config.toml
n_mels = 40
input = "log_mel"
arch = "wavenet"
depths = [10]
kernel_size = 5
residual_init = "none"
learning_rate = 0.012
orthogonalizer = "polar_express"
adamw_weight_decay_other_params = 0
Rows from block 3, named by matrix and row number. Rows with one number belong to one channel. Each number is 500 + 50 x the weight over its row's rms, rounded and kept within 0 to 999. All counts start at 0. Numbers have three digits each.
# filt: filter width-5 conv, dilation 8 (model.blocks.3.filt.weight, 320x320x5), inputs 238-251, a 5 kernel for each
# gate: gate width-5 conv, dilation 8 (model.blocks.3.gate.weight, 320x320x5), inputs 238-251, a 5 kernel for each
filt.112:542548423478424553519430581511503466569476504528609476448481489510475448470462568517540545552542421467487471516477499481533567506474416515505452566631372584566473531479404489524429465480488414485455516412539496
gate.112:566453514472499553526462513527550537432561457502531568402492447469449589448500507505502504484572474499418528525505546477470460517557507423391428485517578539486483521519497498475573658520553437524500486443496491
filt.113:468467448505533515485510505507590502536423407461481425523549447538538469543552547554508453436434492566463434545494418510509571461511533511422489474513616485521529533493420509549547465503522526550441511486516518
gate.113:488477425538559472537422501451475520493502472575461399445513437531432461478416458446497521506572458594613529513581451510519504526469624448470473545505523475551534591541486468539560589471447439445470516502501490
filt.114:487473381469511589517507389529493576516422490532401535473517438511544566497566564488452547531476430530501517550555484599417440515531532509493439514426532447409444579484430469477534510589518491519424525530501474
gate.114:513461452459433540514490479398596548465417570508429503518469402482503509522505577435554512586600533484556457384509458564517508547477510628444473460516607465547621542432540543670515590491599447460514579501536483
filt.115:513477532473472466491410460546493523427573470547472540493566471501499429403495505512559495524408518419420503533633560502467462570432444465430567503478527528460478474567554518505566472442538560472487507549446525
gate.115:559519536496486501571501515543475556608467494592521544420446549508464561539503485530491470633577444544533448528471450504450534501575492561615560551579461497459446467498433353457463522540537488536590542466535444
filt.116:526527498520507451493504515533503546485509484483530421534412574656476490506549464450558445456515436518454529514420562503505534486492546585478536507537487547533577522559466527565569524444507591502384521496543516
gate.116:515487608351500568447518550552575479487518403570576581544598472495538492505435514527532518471517503490575481481534616526513514530467499516544496448526546493512523506417399404457460507458476516464524568499441405
filt.117:567463447497415454457610518462409542542481543470506522570580549454447500461511414553560503597422523553518456484552409529493539442578502446448582504496491439524533526504531526397431536528458601490510541465418446
gate.117:476416401477394497485490545567459372475454565441463470526432560479532519502507543508434516538525507574563465602483482536561600520452503434418427516470515590419511454467386486485564454434508484551456516585585514
filt.118:556518545541546524543557511555516526571643509476559440589576469388521445499532522459431456480397448473495489455538596505482444463382422464407458500369533434545555571521529504500476504518503440557449467473502556
gate.118:436489446419521582513524488475535479447457438450497524469452536477388411536501526422489411493433515477477524524522442507436550511455421522460437501535397509466518528524496451460473417436522503503544496511519522
filt.119:484472488483414497552428552500470536471458536511497657584507427446501435385455479507573426513562480529390474582475437505416516516577533534443552582561565587479545423541438487498492473462463434470474474465537592
gate.119:468455407423477546500439478409546596508497473503496489466378519518512532541427540548509449574526544530469522446534553524444503466501514589511482505457438498530421608461442443524418473550403472621473496559416572
filt.120:501480531488466529521516513558527528430457504514511432427478462462594473536455448598521569425452408434472505399516452530454391560561456531523481511513501503535593490531481465531433506526492535473515513480519509
gate.120:506572564507509369477485502492532524523491466464496504592516557500490541505508470388442519420547535533562572577534504534507512593510481483549468458514399522590639547510528470476571462529525438502473547489497493
filt.121:482611565463533435565434522566442541513490491521490461471461504493612493529484537553492456539544482410506524428482534490487502437452452447515601587495553499443399496537505461466554436470526574516510509548470434
gate.121:501512490497504414470540457495511525500496429540590526488498549555563550426539431455536455512542547525504484449399436436561516427514538444565404589634465514517543550475580471509501468481527511475509481546482409
filt.122:466474513484426515553379461544444537394518574513462511550459536525476539536539620463488518474547508472520474527517432503463441588503486550457529557519556472514516472482543572512444470516388489489623507483522484
gate.122:506499490483559534504474521541444577492595551469557540476545514459564541556462502418428539562484536534524426476510435391600487484574592449513490468528458458520445500603528495522583453444510488552451455528542542
filt.123:503428424588504505515626548517435511562571493501464514545548547518500529531436435460527471544477514516408455526495576558502503471466458444488471446382484462515546572478427439537528428395554486444466537531420500
gate.123:535505511461437508538393500545490450463540486579444477467577505500547519561558554551500557546535466437427532422495448503399420422455491527555554482438372487507449439482490442439540519431488475417434434600480445
filt.124:473460494423484485503507573409454392481520531444492459517453476516467536492478479551535507429536491489532548498585467428471456502478536564603444587575465448511508429492524496547513473448517480456517550508524621
gate.124:525435553550520551483516480492422460542576537397443462471522538519519492448451480514520542560453527520578523526489410485453514404469475433451503439474528483371453466478432454437485511448441487549430619469524510
filt.125:534465454445523434442390537542456415489358474444527444444477517475523366406543542581590431430489479529510458518481502520423453485447533535569553504508463491376525518524492457433413527483434441494482433431496509
gate.125:535471503536490497488454536617542476437528476488440521500524545487587467472483485511486464611406545503557514530509565535477465491437521497514506515494540446520513611531507470474522474500404556528517461521527452
filt.126:479463514500457476513518514444496470469485591484475460456435471512499565522459516490424460444514473583522514526569521472469537529568456543529558509473464489514456490462492399478562483514473440406545506510519484
gate.126:553480535488437511429494507509620514511557447432434399509420482511564465603456485574493445503563599405485532478505470538527449514494476576515493461461566397546452583475522505522464560560548543463541557555439466
filt.127:493535520586536472442539469501513473400396455547622534463379522594538547522539522497436415445450437400435482510489460434514500541552480416469492530471561483411482521493600547466525495479466483592459542570561530
gate.127:468455508583507402504469436414537482349473547515538460556544551606462479476492587468452535581515562629636509456574469421528458533452399441421468498525436494568546529521493452467416469527482475481481464420452573
filt.128:461487531527524454446501523474488483536607506454524569538455544488432511488464453501509484491466567445489496450487540454428491487507521525499524511498566432488523492562509547472516604508471582563483533489425510
gate.128:550568485574532477587557444555460458475517574520519468511569493538461544450552576521476464452510504451606457506584506425455483419596500594439504474443446425566414477483482477449521518597536374338531453383477539
filt.129:509554471510454487424423456513543555542454530524563501565494541527516432570549484451533529548510470515452456512504490442507516444418410480468587496547530429479450518428556530502506412537513475444488558489444472
gate.129:492511544466469486485461494543548524442471445612471470428396506540470472432519564465421476535577556557490511494475456515522544442579454554481515477511466478442542606526453472429435495446415462493483520578451532
filt.130:463485478533530437480415531536447421552461524429595497486527544513578496524567550583544468464569459491517578492548493516459496537481472470404447460445488486381528482527530500538451532450402522545476470463443556
gate.130:478554406502452511550480426451549444533503526532593384442430466557555482532438420527561518525511419457434560548479539472493539592449570558500581541616436475483455415550584537518511470542475534485547484485423428
filt.131:519528508471475473423524562506530550456489558481577531480558529545515513443518571472491492533491458560544548609537498462469506498515439487537442437472370557585578486569599491412434455521469560509457458555531502
gate.131:492488477497513514576503473581523435487529525434526558486509424475516578582534523409527449451464398431485500615555597492521488422452541463509484416442467398527492509472450550508523502468567525513554450456544519
filt.132:473521483522498562447565521439576556472485573512509509497528577429431517503433371473435437576476601478539519490551384481486527446503499494411559538536519539496524534516409421524460496549473543544519558487560436
gate.132:563442523473529551436420467446538556541480476501497536461447462518475554493504533503502531537510484537507513534527455531532412588499502545492570523520435454447576540426496510529502467526492416496533513544514555
filt.133:540532519448419553519546587482504550546540550498503546475440505483472519498535591494502511506495445509459557490480473520366497550492594446577456420497482561473502419524424484401487448437439471509473477371445512
gate.133:411477508533520472535505514480545414419437471510503457412470533477502538441493524474514427500480440538454507450595558539541449486412475505563464506454541533555572545409485503450502520575556515473452542547551531
filt.134:430419567564525512537597526582411398487471526404494568481504463522469576591471536563482476556489503490520508446550448478490516552520451481543576527517480515503481583511454481516610517416511532550531572524500517
gate.134:566541541559497485477483575513558517484501457510539531481480529512451464502480517538595464540555516459418465521451471494453553449482511505553587671447457524513517504526510503555597599443468526471416524476516401
filt.135:461471499502551506495580506539508509515528560456576539509475440523482616507504448479499608471528624514517573483576460518534542490401421404497565436511520468401438500512461441506569573459501532502513492533502515
gate.135:466477430488475489557497486564460515486546554498459534584539431509501591467462495448488473583511579533505483550488470436498447490444494458549484558646493510510550548583469522405443555493548493438503509515526514
filt.136:446475526476431515525460542518572539429510401498551465464425530426509438519479518521487545529588505488471503564432552524480493411469444458537474480452521525504508523485461542485546474487512471523561500530559437
gate.136:466538527491548504454446495533467563620515460477485490505533503568445483519477490447498463522520569514581417464497500532543515536540520553514407518460430427427550529439515465455501442448490539417514513447480419
filt.137:533560486485506465452424449558545491429556500462566627608483553522532395461467516567522497494525546548498479412517463571510498526561508518461549458502459526559560488525535515475461486560486495550477571372404478
gate.137:466507477499510501569487485500553510477534425538509475487516556636543516506432475540488560476518541515556476598502449505551521457521421512408419409474472458610438566479550476495506422415421473498496497519548442
filt.138:524484437515507543430559492549410547564507474505526418567661468488463476541505584486453463534523517482502511475497499492443424572483580556593523538453509481562507457528443495551569426485462470540500512514442478
gate.138:485402472511485537483458502496457634463533505447424505519441477497600406487528568430455389541450433493633453620507526456460501564425542521471548438470517461451535524517446477504482486513463506552469488528592525
filt.139:496466481437613531469431533471420375417504498383534517525538531467512457395500537471489483464519572419394445427534489462547548439523549476473441492591482491507505470578502532503558517512538441566450579526533468
gate.139:522522506493501451391425528567523515479545578508480478477590551510522482505526524502533649507536501548529551549431426449493475444514490520487543528575488496555494437537556553508565471574466562503429445524470445
filt.140:499494530576508457461532547524565487535541515509488617585516461534456505447546476539524493577497505497518424444467515535473517455489480430477484479439496462583566568496488567480434422478558520589569466569451476
gate.140:510491505420500477449529515523411468418496559482493466510532470421529549551585537555544531565512455499529471464522483411518480594595503435485549533459497562504480527520446561516549462460539533494568539517477500
filt.141:502491593538429527533499605530450481468449410500489581589479496381462378514462483440507439559442457481520511456547507567567522523481518490443537544476421475449513426485532536521513513471489548530497474434455407
gate.141:470521540481472505467446561517480346520518520482453434512540420447490496444494466403431473522464582471558571471525551527485544536480473532530470604549524487478483525501504562532539573520531469589429521515473424
filt.142:390463521589432462443465554481508435461516481463451557530443474508488496477484476489476492526526450536480472479534452482557524537474504375411543579522616545496451585519522549489424471462514471503465465501544537
gate.142:604457510467514537602530490525448493446498535559532559513560492490420539535507557489491535552513520578526558437555513553508499535536527475477533447556484492544450395497506433483491465553495505464500512438446496
filt.143:477571512471488530486501511551484566418555501504479499481447579486547492545532423445527468430536463513473594589541546595485453542506464470473498428471569505428530572532468547508493481471456439639499479531510462
gate.143:511525530547500557511535559519488471399502469451470429451427461530451467495563490450394549570503392514487420449473540512498538521522437373463573560515545551441452497463438520566537491458411572490495473578496444
filt.144:449471499505530533564502415523512495490444404470452534473501528622559518489469483472497528528445523542638485500529577473490424510526471543490538489513492477505495531546545466456489517532488469483494530571537591
gate.144:487549495469506463533459531495530534558467488558453440524528414560413491445430388427470469480481435516532501509476398414484569604552577420463437469532422461441564513554540450538536584482486452437535534462519525
filt.145:374460473522523530439501503455444503497646542484525526583592466461535555431519434446428446470486559490629486432509522441545467587456477505524455570482527540488396482503503495573539423438458482475462502482526477
gate.145:550507474472535540429493511545512546557432544531492570498571512477460471505555453486411501483512465504455459438497483558483498514511483538530467478480548518455500523439488481530450553539482470455544554541492428
filt.146:546580462530512436462489480472521512589545402483444491419501504553537445529446604512382577452535596442542489397514544497495522511511529490484456469412516441610443454512549476493486489519512431626500528484519483
gate.146:524586478395571557428525480464549452492473445486557615588511477509524519508526517440467447481484401546557442458557520518537563507489495466545502493515478506465541476533537492483550486464516539478525489491510489
filt.147:496502425531540478457458487554525501488608456415443464468518421528481582528601586452502512454485476507568500514409578541520537536499495509449546526453535526521504483474483528509561576483534426492505498492396499
gate.147:494450537522528476507516511538408577540643495494526426462522528462553534561515428470638556507556510497493462348438541510521471500478508475475474481483471476483374471559493537519509511526427589515564473457427483
filt.148:558442542521515510506523531470556524410552485460416397480452489508419561527518448525573450516454441466477450484559522481424492472437455539456465454461477510561545506466439509476475540492458456524483490471576484
gate.148:561487522479541491481561573509574526637519446488525546605452490444508553530533537483498550519474459554495508525573478489451564505422463551517566510485414545445487469601526539510546568476456542563406521475435507
filt.149:532489445463431495510571455436548483432431556464519510501482508484565465528558517625556483493548524430452498466631521500519465522474518500403455531579451461458439483510525530473493537518540609537537593476526438
gate.149:459477558537588424483430517426576490574497462501468529525534474513536465573518558537548486529596451632537498433562537570479476460498500542546537485540511562501610474484437476524485509427420553550429561510491503
filt.150:528496558499552504486551511539560511519481397458586568402507493535606618534471537496471498570569328414437487393529585505516455564462442437441452502517507552460435554458544539484487514497496415449483502504481533
gate.150:415461446546593520463505554553571493408375426466497427513482526468461466527477516493517450534513451403418570489588495468555538523537512441555488488585532566551592486467484356522534481443437450492574438474469485
filt.151:480549421464504468398538538539548477556521542556482524502542519534493444464455479610516460515582511496394515471496472590533444446580544482509478509560452485494511524468517515438500515463528465557521534536607494
gate.151:489502505498458461480432459588458490499539525509503451480453480532619450483513573587482551459502578627536432547478594496581588485525519487565467512438554530505553605510530545549541543553510589559426432503416478
filt.152:545498474523448548531545494436550498436446438581440519504492474462586425528565497603467576555519477561475433464554474448480576533563460458478495483538558550469457477522451447484441590556556482478549506467555446
gate.152:500560513433482449450514576494473474499465484518522507513549496397513575490499524524520578549536473448378438488344529541510472415543524489453489441415494454491509484581434553584548482542552515606495484417510457
filt.153:446449422539525450505527440524502532502450525493390567484456477471594484543425455548484531467419434561499591541459387458528437505513581479495563450412503437583538509515506546480477489511558560501585478522467449
gate.153:480536494555513504583507466379539583542550516602592541540576576558484544539556442570562465540487520498518454591499526476620457531542531465432361558424512348569503594535541574510403469610593523422491386435400428
filt.154:508522531551440513517574487485514467533535517520522501532472439520475452475495491567471573507465540527531461465444518499519486645554517435394417516539495460539471398557576503472490532471564428426433495506466503
gate.154:517619530592497469501485415445435518542498503480512439556481546532422567562448526474505466538575558577379480444523461436516479512507574410548609514450514556532482526511517486516572480493432539548479455520483444
filt.155:449560520627549536570454494538525406494616529457495525499543520553511521551422552513524566463512427429535493485587425608544430570429508403603477538517492511578385453541556415518551625388547452510565471442537480
gate.155:521471495549481495530452480434555418575520442440565513479509541493588428475469526524551502551556448580427546435474523462544516463471446505590581534588472468494607402419466392463447462518537542592526565473461421
filt.156:518503537508525457508453566452515484566481495463533465486567560509454477540425434489515563558426517527477568496576516459456462478469472475542485498460560482425452443470497518551462480465623451508510471429477509
gate.156:533438470511464426504587515345548543486492482530464540405512475523478448464445474529563511539459436569563523573487443468524475405492516462478459584577533429443539518528469574463473521498512527434486512441429456
filt.157:538483410528504561525506495492496569460595553458519503514407485469530501436478428557519498566594536531502573660528457547499478497439457501457446467549548505504512425610537477435434456462333505414495551477478531
gate.157:469470508541483471535471503544450560432471491503444508571441491505564466523524476424489572457488545366403410485495474485448539433541537564501524557449544427437432570485486574542487537543462460490495481514540481
filt.158:496597521526465501524684599636462539590510419561448470547379431575493549568529460508430571615541497512452448541550494576541486492454470547531487441458500377479410385537532515528492489584475461451475542497502538
gate.158:555414515524432526529541489487515486490490552477494448498582445531516505562525501474522409537375471502502496460459500405416481444559447499503566465505540530622602508506551511598567450472467485453564449534417494
filt.159:544409497499488558550522507589403534480448436470512548476459506548552404486423486565533525430516561555507538419514461560521546540481475439397599543468462479480548566543541461446555549521478513499520547448453487
gate.159:475549433393414408466474475472551381522441476431459511454498519485550539596443530635539511429526486566449614491559356450415490476529506536502475510508546515493526474480461610514537526484511439516492577468476502
filt.160:463524601455528516528575490469515575502489421467505536580542470474553396534395556506581518537528487520550385464467511450475549485520486515533471470490466524509537456540487451489435476384431505440465447478496497
gate.160:521506565567611450482409481472379464484579562487440480463472468567469440408415441521477518480470541495568524520412423456479478449491479537448559483444485459449493408498523403433458513524487517441537393466419517
filt.161:455571500505557471505454529542496502508532586501420483537617454543566475424483465507466500473520516530526452468482522533475489487539482537392525659541508462473505540490559569526468489491490547542585529454473433
gate.161:496550509539515467542508426464522458584466510545516531457493538490462469425485542522542589520526581554535532562535526538477498480530493440535450388495552459507465430538512466504546463455519535483488429484573467
filt.162:458616497470537525556551537505524551588475430529466538435515467529545515556593483350448441515457458397516452491441518521544420405455536522574551470444509440394479490538513521445545600479488555438472577476461475
gate.162:550486524475478464496445492540587592458524498522581581489460460579539469537557585530388530425496554567487406481488612542488457533426488492541523448516471500514442445493544538507506486433489497441486466492498494
filt.163:501415515430452403511491517449460526482514513563548513529485491507492458550519413552525580475447559493477458604523470412481538501523541509465429545540542480404489424468462547384479452497466517524493570521647556
gate.163:488518515434484524428557475507489431551597486498468437520482396574383515466407478472537476494495510518490458475507432590461546484535500458416517388481478486439380447523503505461520542473559536582510581413461515
filt.164:432471532518518501516480485507538471532497515485468573434494565532510491528445520510456551533503515477506474518425519348478461417458560491475531562526455591561544580533489478524466569501509449429445490452580621
gate.164:543571454534495457489487584508512534430476518503514559558475477470563465464387493453524480549590459460574576489516506469457524504495538448478600534427446540523515470512520539527441517553474394491455454532419455
filt.165:535513534518562474409599626539537583585466501461456528515491473456445481549542455557516491526518463469467474480471536374529436458521534534418429396405446492468469535556442489395532525448479491482423517482555486
gate.165:442476548532460487553462506519433416416421444492421485522451551501549519507482575427494572529552352595509504537463463436484494506573554527544648523484545543446507493478523576537418433473394471436489491342481492
filt.166:502469455487549584526476440437502411439510500412576530573549468548529503521617471564545581536403435462579557546447438399461524512518470514494489545443541455506522421515629527532531436469424490524460506530481470
gate.166:538445550482452624545552555511475548512424524509471487437476484500501474462468513417432441505536542554495520559506547451492551460563527600456503343556534540585460475504512507539520530427507504477472488484549554
filt.167:456543449514606463500481529380477481514524535451478489518628456504473508505520397537604538436435472489537499459526496414508493482536512566496421567617467448541575517564574546517390439489544439487526507468546599
gate.167:484434547458507527459479462473529484625491418498594490443512591504443509497535503497551502519444502449516549556465440451577538486482614513519525502447452419487534458484423620508502532552586517541488523518508531
filt.168:513494481480520522470412444468457491542474580597503555500576429492485566451462428401470459478438533573606618513557616498476545515468478413505456449495565487521463476500492477484431499508477533521488522499470490
gate.168:474521466460485413429402468421491536446493602512537567537469494497501524469450466561522459502433446511487525442587574601535496435496343521465574514504620523481556517459448453496533504445427523419504479560492478
filt.169:579526446524521468526575529494514468503438440579587438480482493480504533553545422455488524521481430556431502539517506514469464453509418513490548642503458560449583480435463526462489529463480407443449487393464545
gate.169:467453453573466398435447459459417498360519472416536409481491577513471439521555541505418528565550544496562519446523479523545555475540502489545478437423559513467452526446482467519495548444525476568493463574464504
filt.170:447479492450561551527507497529517543552528603511517453479474410549544494502446473518490525439545566489571559446536467489473460510480533487498420485500508463532596506507573477573513524447499475517485512490459518
gate.170:512463533474482526455476462375502488426533526402455429458519564551504603496531422443511553483408395462438508570537542412488495506460489455555512589580569488474449581411431511516570472445541588542491489470428529
filt.171:501480555542427425506506442519441539490414536527391485465532479560501454518494639537573538447516526495439486517533474588469314413509483476506468516507489517505547482559559458476484503474496452533486474558574471
gate.171:520565568502597637411512515485553510410576501508604413530545407473494469533477604558584534485457535474531504611513452578545526450419548498449496574579468474469479516462493516497558459429488475577457513461486396
filt.172:509597539538429477456457460627427531447485500455473510454508487535491443558464589474489579517445492515453517577510493563500507547466460424482416510544445578472501499608487473461572603563503511408480482525506467
gate.172:482484521476530440554452545464472571458537437470448475470456479492560462547422358486471570634483452440582468470527503520527512546473529506579570523462571437527470544488526475427455504511419426499573502506512536
filt.173:486508530548393494533422376489488461531599623527465534515473536500572494475618489544531613544446552423447509586550471482474462463424520417497544468512493495509556524453558477488452562453461565549450480563561445
gate.173:537447414478443600463471465435455533457405395569534413533472544555580492538420528435518380539583609530489588472507550516528596429544511504452560560502534530544573477458525562509521588514523459442487471534425462
filt.174:573545482515519510536425505441380567543504561433488512424495473441507481511551458585442459580594492495479467516522594480562548542510542529503504434532553521579460475452456550568514456506557557569605505573441542
gate.174:515486539474444501469438401515443416550510447607528512590485434560468465533521540570592505516463424318543506528397419554534575516475487617547539454458544507479500481596523491472548536491447428475461453495532572
filt.175:450427479473488364488494543536453478567489357498580511475458490475441467558452513565560554451491496494454465435417483481505455468489516524532477619536401628589405591527538516441471526564446511469585547473445505
gate.175:528512570571496545567478455460486555531490455524532476519547403529477474504415423452535431494460479517406549496572488470489429479442541500454468592529466449488457503519499508435448549489555491526535531539558521
filt.176:457499592522477562445486524513502447532604470467485462487480514404509560512565518591515478468428414521384476470559471474496393368505376547499426478429527480598550486479496470542454463453450423585571364472406525
gate.176:480420480536525458456479474509489431485547510595528585559465415548433525519452521454571507542524532512474451601470489513515526547493448529494590556501475539477508551463539482639519458426513418469440508449520488
filt.177:530486441481468460531426532548487548482532526508456505490471487517471479415505517470496386543557531595517556542484419452536515548481454510488395466538495575452466423491524510502511612586516515528431570494548497
gate.177:525464533543535428417407444513566420550584499545433481506560465548442515429469471469515495535438480575538432571530508379493527465596587519487486525537460467486503528493505501455526510484507463466462566540452446
filt.178:475468422457470424435480427476527573550452532540582473576525586495505579558571494396450474579512516377520431425520480570515561564447516475469486500454503584545582562582580565502458567509501501539562531527504555
gate.178:567501487543501520469527551604502661460570455462566536465496493439540494480530519364463651584461608496437405535546518499548637530536454480496432492478418434511523458494458487521543517515476610460608453516488546
filt.179:490483551513493545473564568443553445431458486352541494502537409518449472503494503509547500545536407584518462456550510495467496448437505404466468574472483459437554530488411530486482473454500529498460496521468500
gate.179:522489455525518563523484510477403513392497528506499628490524514486535456488513496559550552617434501448492561502508524525556482571478438449507537582543557582461529490518492484498470436519493537543615501589430438
filt.180:535416453540525498547473507496443510417450526459419478610504516493580465486537466544532509465511559473495514457456493484528588537564502518414452554504532530468459511555474472378390421575469526439502489530506490
gate.180:500427387494493546501506544421481454549529554430428500497522528434505521505423381488513504578629513541450406541593524494436532532489484487475496461552592494556591452480501489511537500527600571552509515540503530
filt.181:518505522546579467537493467500501561390525499441440469550549483555551488420529503467436381518434495623589515576602501467530527565571612456557498488486516494495516474482467565573544499481472462462494501521442478
gate.181:548525628538481529458459485462525586540522536480483465494447460465458505535461520591557479508549443518418410489535489508495524498565430572480476511550475553516518459441501424535652529612483511513555531435506376
filt.182:475565546465555570508439476561512381454447595499551486441485515520474571492486537458548407539562572426446464553472513609432516543540413545542479415460484514551520540508478532467586472488540475496528548499461471
gate.182:529519501521518530536430563487401548582550449539466428571554451541460413496481619387493556460462561535492498542477436505559509539410469457536544514595496461443529624574520447511463543535515504487558483513547476
filt.183:553455514424499564569480511543513448548501457552437493484509498481456476484499509522507494431510488490420446519558527530502639515521519414424452449461547524460472474497509475447545449554481530568479542548601477
gate.183:539534466446563509522465555540481381510544561401474414544559512533568538546608583481514542425483483510458438517600575520506513445524525544528505506495382471467471519442543637559556449576571555460577532459538515
filt.184:556520439533570475466472492514491549532377532474510413468560397475469483477439536416524507483357416528492489543442461497511586456460484554487448543506512533478488519515553518558411442582420521450532437543507489
gate.184:545529514500483419493505461464437360394502505454522357478435568384549591511443491482543555569475461528529436420466590448464469404538477520496488480437407535502472525410548512483490557500433489465566489465505519
filt.185:604538570474485579486457397509456394460531426558539530470464426557431478445444544435459514458493449467490432487551444392546516505438400542479457614533464517564502440571504476450451514496492511471512550614530509
gate.185:477500459458465518434409443565482550491500542430456497484406541498443496483526514547444466582550538571452463518484555525440464498480462384480476516446467442550481456491488493475483548496527459512501513518491555
filt.186:479489613483523515467479533405462415585510549543539473443422454442459602445584556524573435560489485451507526479495502516525595529508518476546485532571497496512527531446462458470480501500540451506514553405497505
gate.186:473397530558457472485501520517579460532466526532541498521505437469437410502500534485542495514428485493442482479455436460448528511373434533486477543462502463598462448533600498429470598423366555434477509417478558
filt.187:513559515552470496432386410390512519466549537435451489504488502470531490466551525541500453510475538479517487443484557472513516457485490469617499500466531568515587489500592477518484534471495513509492434541460502
gate.187:487499429555496477460476441495552527396521442494488455649494510490506509585516529559568557520463464498443525483442463427564472550512509427536477506493471461522521536572514398556524548527473491503495534515548509
filt.188:513461606500456540545529458479546517551478474525469459522493405455486466496496474501625495531516609549511470533488596472536462531484529464467482529519448584547463491456504543397455491464601534546525481484509533
gate.188:447458543548472556487508459523586464522537510428435413478530557474539537528508449495520468528510484580480547494411504516482532448452419612495542569641522505430532536477522471561506540492507511497466499440493478
filt.189:519556420522439476502521529468571470451444491543449456523524426435494519533562496432576508498491529501616483473523414515454428523538480474508456534540513544562594541508583449462529554473502516488503499432530515
gate.189:507449512547480476444500448534464443596534509501478539499499496523543561443544452462559500504482562623486522451457495507485511432459522526426519486495482463485585570520584580507508484509427511491492469527494488
filt.190:462541511511430512464471471406535502608427463417523561487483552520485459486495539558574511475458530465496477560553471525523585518516537491550452436373415527505490443470569471544420456531584532532483531408477547
gate.190:503519485456460389517384564529562433557488494489518591524498460439528523441484529579602605474511479451555477544488526509522523423530521426454461540546520479555503603523508559538564596583449451486543487492406466
filt.191:506539526460498501491531517491426567537415494480440557487496567528481529487507532535481373492414494487446508516483528513450467562502513522553545530480528482448396514524384502575543523490504495553508594441500363
gate.191:536472454482447413454447470420406490534551577511495546490500515494403506513526411405431473502548489483541471540451572509383532523526517514424465422590481483476558481469495611544519443519484561507427439472478503
filt.192:497474430502483533432506515542440544509468603452565505396475470529639476480529449538330410493522481571525472488507537543494539499482480525590480368459477510438497562537462492555499448527497539434529519500493502
gate.192:580523510465544466488461481489417520449393443521406434501436451468537472594411467507560543582536474426514497486414511433520445526484462485498618518512468523568559526472452503501509558488482530459506505516469447
filt.193:564456562553572605498439434550506482500535554505567549459486606469552496471526566496497526476550423557590514404508443543459554508473537462486471523504545523459441509457477430544449410402495514484522464465470530
gate.193:469511502475493508438504531448443478574402463420555608446505529505551550567427471529457534448535430550469468465488570502482532592557573533572486431517441546513474374477566603545537509549590470517600474435518511
filt.194:444547504559558481466538450526498550483474467494485495455545534467498549523484554476532517505522442495520600390425526513516466498496492441458549459469571506424501587511483501517511434523533496447436580472436522
gate.194:467463587509605469473493526493451533517460503586463423545513488514486488472522615531444515405547404418541424496508505429540435485472466518519545507431469524519582415438464508494455482524485490512504499469562572
filt.195:513480467473409461550440485489463471434489494485450463482450447567499509539466519461473539512520424517473480543473538473406458416577539558438518442475551477397486451483580649506435550375388577497479538420490567
gate.195:522512522501506596447502468412479523421477475510454502387531546384506603523569476437574553521492509519561547467471495554456452368473605441464552512533471463581482565563429570513568456542462520416484453424540496
filt.196:491459601489488534516604496457539366476563576524448588528579445508423565524525477513453571461512503540524593424501538461478470540526558429489538492517380529518531564488546481470547579503504484553485505520502508
gate.196:420470399530453451500509465446500461445464584436520494548542567453446528510445453529561483505454519456539480518541530528536514524549506411475426409482512446431459475498445418476433418516367554503539510512517517
filt.197:417445554491500515444517519426486553439521526521606507598509540510435491453547551520546542516506531559432411403535533560491527555448451502510477449549466495598421536537475555511458591573537440587480527400417464
gate.197:498464512500462443468640565511570556443391391443402483587554438406481516519545451622566446500401392510514490487548421479459486539487534513523513555471476448385505505455474431503575556603478582572480474480426422
filt.198:524525589515470475528524537415503548500533416523600517529406485462485508564509416454478497503622570482548484599479539591491499503578538483504550494544472543459502549521491469526533521489537405468451480533463544
gate.198:499560400466511473515520521449622446486584431459461596667509513510523477560556627546486389462472489515457519382477586511432508477452497538483465541530421485555509509513514454522492458465480568584435508483518511
filt.199:505518441505559503473529561534519507500444479455535553547489511464444410494462542512545523410490457433510528419408430448511546569505537592514502526475484520489480494455526480512475508511499421513432396448415428
gate.199:543517456521487560512657556510476583528468536522491414515476591513489514508544480501600575585504612580533487495577500501394506550531478498496454621550491494415478501513591574458422422441536468491524452521543491
filt.200:444469584537442527526461445493545490466566481476472543527492483538470549525544513468514561453471501537377495553493553520475566455567399477464536469450499437567501437464530596518523431510508521499458478519549486
gate.200:510596509575455513539452511480474446593464577512495534551435484473541478521505539541536481484456603472518568531488452474501493478600526490600452485466549541499474505511600521578473514598454579509472500549492485
filt.201:525446494507553516480488467469517414462529552421492581520541568497473534591493379534515541497458517512418514502464490508508563563544627503493468550478437490509500560513494491579507465457466577418507500560512521
gate.201:513547523512501431488490439513520458538588470466639562551531486449526488513527448491441550446539440552566546436433515489541528456494448489592502501434499476480522583489616550593473475527547462468533514527456481